From a checkpoint of a small masked image model.
Model: 6.87M parameters, 48-pixel images, arch preact_resnet, norm batchnorm, activation gelu, widths [64, 112, 192, 336].
Training: adam_atan2 at rate 0.0031, 15200 steps.
Rows from block 3 of a small masked image model, named by matrix and row number. Rows with one number belong to one channel. Each number is 500 + 40 x the weight over its row's rms, rounded and kept within 0 to 999. All counts start at 0. Numbers have three digits each.
After each channel's rows are labels from the 100 images, of 14976, where the channel reaches its highest value: "place" is the part of the image that holds the peak; "patch colour" is the nearest of a few named colours to the mean colour under the peak. Only what is clearly more common there than usual is listed. The data: drawn small creatures on textured ground. In brackets: how many of the 100.
# convs0: first 3x3 conv (model.blocks.3.convs.0.weight, 112x112x3x3, each kernel summed), inputs 76-111
# convs1: second 3x3 conv (model.blocks.3.convs.1.weight, 112x112x3x3, transposed, each kernel summed), outputs 76-111

convs0.2:478568468493459512528477499509559499446533438563517489422454536511491490528545441423451483443449581431485469
convs1.2:510527511509539551480552509559522506549564493520527501510527504450553494528451509557582542592504466528521537
place: middle right (40)
patch colour: black (81)

convs0.67:500459485431531463534498493542468455488588479381472461525508472490484551474555425437433500479492473530381500
convs1.67:499475447536502473543468438566494462488454582482537491531515440491448500488552486489521505521503501510561440
place: top centre (38); centre (32)
patch colour: grey (50)

convs0.37:429461539485448541544470504485527467485498484487474468495527471464489462467453433453536416561545469561537507
convs1.37:436589480508442516515401530502464479483571571488520534453477481527495417471521478412441495585494509521480475
place: centre (27)
patch colour: brown (66)

convs0.53:482525539451431489443461501506517501475534451475423403446471478496442548522541479485478464543517440527471481
convs1.53:541481493526473584493475461567448496483481524527537520472504536511531605531482562494514522480538532520541532
place: top centre (43); centre (27)
patch colour: grey (58)

convs0.30:511545454379461485582397456557506494511489450505483525433541460520509457474457453458452492548486533431537425
convs1.30:480450512545503483555563533520552484493421536523544483551501515524496477512489608518555528507520562468509554
place: top centre (38); centre (30)
patch colour: brown (86)

convs0.19:444495523491455518531503546421505522451495520471534473477485510526509513486561533455462463510461487524554515
convs1.19:422468560610486487491545465449479469469502504552511484504500444477548436520485538576573475463504482478411483
place: middle right (39)
patch colour: grey (54)

convs0.28:417484507526488575512498520482559548455457516518477490474531505509446469475430522462497434520512461542567536
convs1.28:460495487557482502450469453512464397443522511502538495546487498474488465537472487493492470501482601522456474
place: centre (42)
patch colour: blue (55)

convs0.22:525458574449515524531547492485537518428530483433475440500537499451428448465505431528511473507525492530449453
convs1.22:547492510518499509444490518509504400483475543486483397518455504503486538524469511492577554498499533597587483
place: top centre (32)
patch colour: white (28)

convs0.44:456442503504421482564456546485453483508508502519531498375458513545486510512555469458477448505513442493519519
convs1.44:424504437496473431543502491441509521496605508533476537511489446517496458506484491509477439508470535433539526
place: top centre (32)
patch colour: grey (46)

convs0.62:515563553463508498526496526536521502467481462440488538500482518485489436464418481495441504482529502525478461
convs1.62:480537505516484495490484506522522523529439447530517517464473499504554500523464473485458476511525490483462428
place: bottom left (27)
patch colour: pink (54)

convs0.49:486447562464449475484484567472541501481444481537473499454487471425480462529431423469479428577479485540512469
convs1.49:578495512491491557524437513495426577475491600470542545437516536511471558500489535488488487565521430534576509
place: bottom left (28)
patch colour: grey (66)

convs0.3:412432528541474542506500481389529554423485465560489508488442494513472496524497507471467506452539530538463504
convs1.3:476529546551515509491501533541502530552531529549547572462538453536533523517478509474475523546478501538460570
place: top right (46); bottom right (29)
patch colour: black (90)

convs0.52:484518554494505550521475517449554515474523483473501454522556506500468456456503524469492444547482471574373409
convs1.52:543589524532474567401450522469460526529499520540537506441448491493531536521498490485460531453528491565465460
place: top right (33)
patch colour: grey (48)

convs0.79:490504442531488449489489620572428510498510483495521517480552478596477468447519565471478543556524462470529483
convs1.79:495519482477515513521473460536502496501430456462488526457494487447494512491438449508477433422451479482466453
place: centre (45)
patch colour: blue (65)

convs0.100:510526541447500538547495559447513564467460464407442443510485512542464528559447507463493511582499494594518458
convs1.100:503461479558476489429513511493465531550523558487498470498464491525529552528501549487496512476468518520535498
place: top right (88)
patch colour: black (57); white (40)

convs0.16:467477490434482283400496443483349485519494497485465489482489429473492498481471492493515485441434490487504497
convs1.16:531527539543532606554517595535545567464521488525522502527534573538494546528535504520532533584575500536532542
place: top right (48)
patch colour: grey (97)

convs0.109:516393561540513535518487518448530554464487504499475482480492521431406491501505518463502481499499468524516494
convs1.109:516409490543496486486476496543491459454420404514496486480502465479434492447472530479462530482519494522522509
place: bottom left (69)
patch colour: black (84)

convs0.69:476502500488472448580419548461514619488466423541476549438478544507489487485531397497410502481499456524574460
convs1.69:497513500540446534474454519525486477555501629488538545481494530515542534440496565509457511571437490528531508
place: top right (97)
patch colour: white (98)